Rows from block 2 of a small masked spectrogram model, named by matrix and row number. Rows with one number belong to one channel. Each number is 500 + 40 x the weight over its row's rms, rounded and kept within 0 to 999. All counts start at 0. Numbers have three digits each.
After each channel's rows are labels from the 100 clips, of 14976, where the channel reaches its highest value: "top examples" is what is common among them; "lies over" is the class under the peak. Only what is clearly more common there than usual is listed. The data: single English command words and digits, spoken by a formant synthesiser in many voices. In brackets: how many of the 100, against the usual share in percent.
# convs0: first 3x3 conv, stride 2 (model.blocks.2.convs.0.weight, 160x96x3x3, each kernel summed), inputs 0-95
# convs1: second 3x3 conv (model.blocks.2.convs.1.weight, 160x160x3x3, transposed, each kernel summed), outputs 0-79

convs0.31:454502489545500491496519472523532547491460481445508509488422515546491458506491453462512518520434432486445574402456478438499523469511511434459502467477500531548472497494493540568483513514431591442562413531470505467553494456493463455496568469466561456428510495540539483570497452492518483451
convs1.31:462504464468516522485481517510516501453461545438439553461443442488499469488462431535494494480388451518425481492478428478559421529536437492485490533543500442526446517493519468471503480501449489468471498535538504541498464589524454481527483464
top examples: thin (high-pass) (50 vs 12)
lies over: /k/ (25 vs 2)

convs0.122:485499423549482471540530474485527500527594529531528498503518525504539508497428453557486500534505475479488488501490528494432499489504476431522516470567481552475435544446428504503528472517496523524520551520507460495548510459487636494507500495420528478425515522512561497422471533476518514364
convs1.122:499445514508524526498509517490475564502469503506485535521424595578510472464539552462523505547438511542445456520529458520515538497429538461477538440538481538517517456543497479494460469536486480557487478476537480456452502487577501519576521528
top examples: voice: child-like voice (87 vs 25.3)
lies over: /n/ (25 vs 1.9)

convs0.119:514558623493453510465543591502506518532517521497500433466544509499480555437515547507541521460495532547510508533510517487493528481417527548484458479484510529512553530475395551496521515529575476525461460521548531532552475496519494529526501502519504541514598623512442534484489519498432487471
convs1.119:526469486524546438475526527483503495470544542476494555453447528474483571469443530532515475444526489518510523494494490509459486425497482449388517505543475516486488479543515453420526493494492502408532517519575397455544479439531571477477540523
top examples: /s/ (60 vs 20.1); /k/ (48 vs 16.1); /z/ (36 vs 8.3); /ɪ/ (32 vs 8.2)
lies over: /ɪ/ (30 vs 0.9)

convs0.11:510487525516497537481450422507463580541500463423501439493502551466474465454491508429503495490516465518504467486522504491469509513474589448478518448529521507468531474483476494649487475485398544459551452546509518447438496424549452487514522554478524516498537477485492522442542461524458570504
convs1.11:497480504465465464480560496536482478438486433445502488461490523504507467494487479512503530534471539508441488568460506447588478479514472446442517459487442470470478480451483496483494535545480568476511502511487479507569468575408465415486481536
top examples: mains hum (81 vs 12.6)
lies over: silence (88 vs 56.9)

convs0.30:515529520475485433580586590513453487559454510547471458443472484493537404524525534454508579454547545528525531497477477579521502513476515430479525417509505491495541478516490502437456444565537498551448526535509557587478522553506467541498476526506494514487511537510462478506494553569513489472
convs1.30:537430511525554482473561445498498458503516473451576517551521469585451436526414594484524460475464483542453558496489429451486447463541459444521500499471484423559509498525488508553533528592473554468503493580467499453523520481431432498425456489
top examples: /s/ (47 vs 20.1)
lies over: /s/ (27 vs 2.5)

convs0.117:542596507505526462506523454577558508488549509472517574519461483518563574451503452489528497519500521573497515485495500540537540539550587446499473493489426486533499531517488498539486418459514451550529478409491452534514549562439451442551503494498451491494496516540435530543477481451465523441
convs1.117:550501496503540501512491492521429556418483534467550521499536539518515488432575530532531523540478566536502495493463539470537456438510461539533489516544468540555512509455566445542488524411549520454458557413497518565441469561472481533493449534
top examples: /s/ (50 vs 20.1); /k/ (41 vs 16.1)
lies over: /k/ (25 vs 2)

convs0.40:383435527497460493526511451501472517529522500445461480518468539486553456532475468430533559486524522509484578492509457447542536490499482479470485513500530649491529459523457515480474445484544572512552555548466525442470496432497486433484500525486454504467550511507468477514440530440453503452
convs1.40:505539533551509514501421495497506521556507403449479540507529461478429538543552505527504559457560500567489492545496485527554406523463499489500504524451456480422439496573537497466525525493449436418532453528449512517468571467489488579429547501
top examples: voice: child-like voice (56 vs 25.3); /k/ (45 vs 16.1); /ɪ/ (26 vs 8.2)
lies over: /k/ (29 vs 2)

convs0.103:526471520442569541523502513626497480593511498486535534520482515530512532459571463511469511456451512484555521513512508469505562479530476560495475463432567559535500474552432539462486436558467497529477412488465561553511521510541470480486538487564462467436521533538499555540487478509457484558
convs1.103:461506460520454490500548494503439478529515429499502496464518541454512452540535512511516439487562526486565466499457518547493440465519511468520420461495518521427489462541470472454517512548486516535498459500553375493497519509544515558477503492
top examples: /ɝ/ (45 vs 16); /f/ (33 vs 11.9)
lies over: /ɝ/ (35 vs 2.2)

convs0.113:468511492486503434492568560497541539529533543494543482495575541493470464549495481497542488491535457500499515461617535432515492507477467467474497473441481446445546448494470533539532526454458511458450488424460480565467557510470501479495502521511517544434473549531511406538454576522509598469
convs1.113:509509461509469486529459445496516527458459479447528518468412459523476486482516571547498450481478531437412524407465477501469419462517576537448500514452464501549507533493555535527562473463499502495546498483541477526447496496437505531539436481
top examples: /f/ (46 vs 11.9); mains hum (43 vs 12.6); /d/ (26 vs 8.2)
lies over: /f/ (41 vs 1.3)

convs0.145:498514501470489514465539501509559465464514471512416525471562473496521499507463454460509433508484492495521508522492451420444476456490532440451543484454505560453522465454479549513496573469433542463524537509533557539491498648511433549571449473435550440516496522465490467483482469460520526454
convs1.145:503466498467421508534497489519485502536494533563456427499500418439503555402427493406428486518416529516454489524501464483490569548531534486505438461511554526501542510407548463494450465485514519443439582505428515537549507507527510468500531514
top examples: /s/ (56 vs 20.1); /k/ (35 vs 16.1); /ɪ/ (32 vs 8.2)
lies over: /ɪ/ (26 vs 0.9)

convs0.56:464523542431556522486542561477504581527496498558413505491480521463487427521519422491526479519508458516446495509556503519547545542452524492525531497524562489468501427548500550521500560466446492465507520407452551455471570559489507518459480518528517569494460473521513485574456397517523478496
convs1.56:541513519534507510495533539548458471452451537431521473513535505509469449531458486488569467478456565484485548512514501458509478472511524465473447582447567474559480457419521453519491539565483536492506488479416502547466440530414414450558473573
top examples: /t/ (54 vs 22.1); /k/ (35 vs 16.1)
lies over: /t/ (35 vs 2.8); /k/ (30 vs 2)

convs0.136:421550541498485487508529500508554500466479547465418544514469522460510500500508488485489493525564477483512500513511479456465448505516491441511514509486515523573545436479513526482510571487429490493408511391531466525544412572457512490486456466565539407558501507482523492456536468521421584501
convs1.136:483494492450475491525512407489443448548534490508456481456554483520560521459494494469472471500520486507501555457475470489453492457499501495478394532479396486380473476487481505472456440478454486510479563477508489519472538553438522533484457514
top examples: /t/ (72 vs 22.1); /p/ (38 vs 17.7)
lies over: /t/ (26 vs 2.8)

convs0.141:444518445528497487531520518392523502557439484547433522495511525487554434532473547410556557535549542543463562452603476473531517497435523494445429491506506590560498442436518510509486503467529527486504525454514498494511560517457454495474511487521516490474496474511508448510521484544554523434
convs1.141:532503493475591527516504554500469483533464553515490426574439481478455520514436529497558500494481524549479528500493544485489455503510588470445487522432516454508468493452554487463588501527433578509596471519468505453575499537497539464468433560
top examples: /p/ (40 vs 17.7)
lies over: /p/ (32 vs 2.1); /k/ (30 vs 2)

convs0.75:457541498472500522508456506497413449515518510583506489461494548529444516569515465558558493470437523546581413534497480483415458480520526503521490483506517462551520485460523492493492490518486522493512539466519493473515536564537590475480440446550504458529444445501474558546624492487511474560
convs1.75:584483446497438507495502520518528475553500449451481449565501551535419448503527587473529479417446504558493454511452498479488455544472571437494499459513477492485525548481462491484481552499436458574528503535491499465499482547506460501478484480
top examples: voice: child-like voice (76 vs 25.3); thin (high-pass) (40 vs 12)
lies over: /ɝ/ (26 vs 2.2)

convs0.27:492506504486466467463490415425458412505549544486519477506490527524425498527509467442460547480403457485478469534460435431484444482516509534449486494548521547492436587555472483527503512505493565532554479514463514479478490518481488420496495480472484467547492480538499472452505374505451551461
convs1.27:509555540450475498478482503531480484496591493521514412505468473504537511512500478456499560503465534492509500529376449539565614526432510500522443511461523499467501520564456466411477445473570539470496523423395557526464422486469516481512534518
top examples: rumble (39 vs 12.3); mains hum (35 vs 12.6); clipping (31 vs 7.9)
lies over: silence (92 vs 56.9)

convs0.85:405472493479454500556487480527536501460534487497481464471501464543570486584538512533465467504451443553503489454469478481446477484493433522433457560483509538519487514494414516483498529474533537496437514427513519490595543501492615567520499483558551523484476505517470508436505575479574491491
convs1.85:609486510494459482517446537497409512544440472493569464517497533499530516558579561436485479525534526493497446501541522530453391524438499470514489504574548461484460466475440501436463478505526440479472520474536466523474532493505541452575448546
top examples: voice: child-like voice (67 vs 25.3); intonation: rise then fall (61 vs 23.4); /oʊ/ (46 vs 16.3)
lies over: /oʊ/ (33 vs 3.1)

convs0.131:449453500514440486418525548507503494450563480439488526516415518451461454478544428433533521540429469494447482568481468480538515475486438498472539480526543535517499480557507534537533480481451507481468521510400510527505500412505460566452530470478497490559581551480517529493531434471453527525
convs1.131:487521390513551427520584485487476463457497515433503518525489503509458454447419464546524540466509562521480533618520561512500460584492496486469534537441476527500446497497543454533495503538585505541499485513521571565515456523513531520549485476
top examples: mains hum (37 vs 12.6); clipping (35 vs 7.9)
lies over: silence (92 vs 56.9)

convs0.104:469469494526429600559482510543526578500520480516466472550523507548476548444443542528508491537522549490491491498548482550456462560434487507556459452464468500512585486500583470543513551506476438507560557505518416490468567536490543520488442524501539499561442484530458492510460455465445474500
convs1.104:484505480491494482451551472495444460537521497511533470471536498463506519532470487520547496480512552498479485460459458424530512541459467468500578622462480465613504477449540513490531438436487545502577513497461526449529572482441415564523543452
top examples: voice: child-like voice (67 vs 25.3)
lies over: /oʊ/ (29 vs 3.1)

convs0.77:388505512412549514437458493526478489467488459453513555457469522475477484493493493485483496550435481474503458490520491511475500475500491436444492524554540524528498364475515563484496564498483519411480535491514494533485461516472498535511539482518515565437517481541519471524517612470407559475
convs1.77:558502475508526483465476537497521434458551511478508499517486545484494520455509489482511503460491492505478480501499538529525466508515539517363573533564497547502533442500469446419528474408476472458528460560507518498520469610471463505540512540
top examples: /w/ (29 vs 5.9)
lies over: /w/ (28 vs 0.4)

convs0.88:510485449512548523520442555561540487448443516562517455481548524574550453431502425513499498543498508483460472491504492488584514489488536507574492406544547495516524537514423485508477491552462464507457443518496452503502492469525443558530507482491451577501473517467444549441516556437527424462
convs1.88:474556549531457520480454501506462402545441492494491555541428504533554516514484564516510523518424474544405496516532611461532461490498485469438494522548532470494500493471517503550547516534445427496545488430506488424464455497555455416501518506
top examples: /aɪ/ (34 vs 9.9)
lies over: /aɪ/ (31 vs 2.4)

convs0.55:488532433479524527495503501547468476479470486477486506506502575518540428483539532473473544525488521467521473538474496543520531415539468523484511469519523489547534355536485470546426464524429504543490522435530543559493516504544510525446540500521583584468621536467449465527504504505516509477
convs1.55:560462480547533501489531583500510449474404499492499504551536518487523511471500552497538482463547572500475511584505507500465416502543538401421564525469506473573507460553439483567458485480439530545503516511493515542464478511527460436451497476
top examples: /s/ (51 vs 20.1); voice: high voice (50 vs 24.9); /k/ (46 vs 16.1); /ɪ/ (41 vs 8.2)
lies over: /ɪ/ (34 vs 0.9)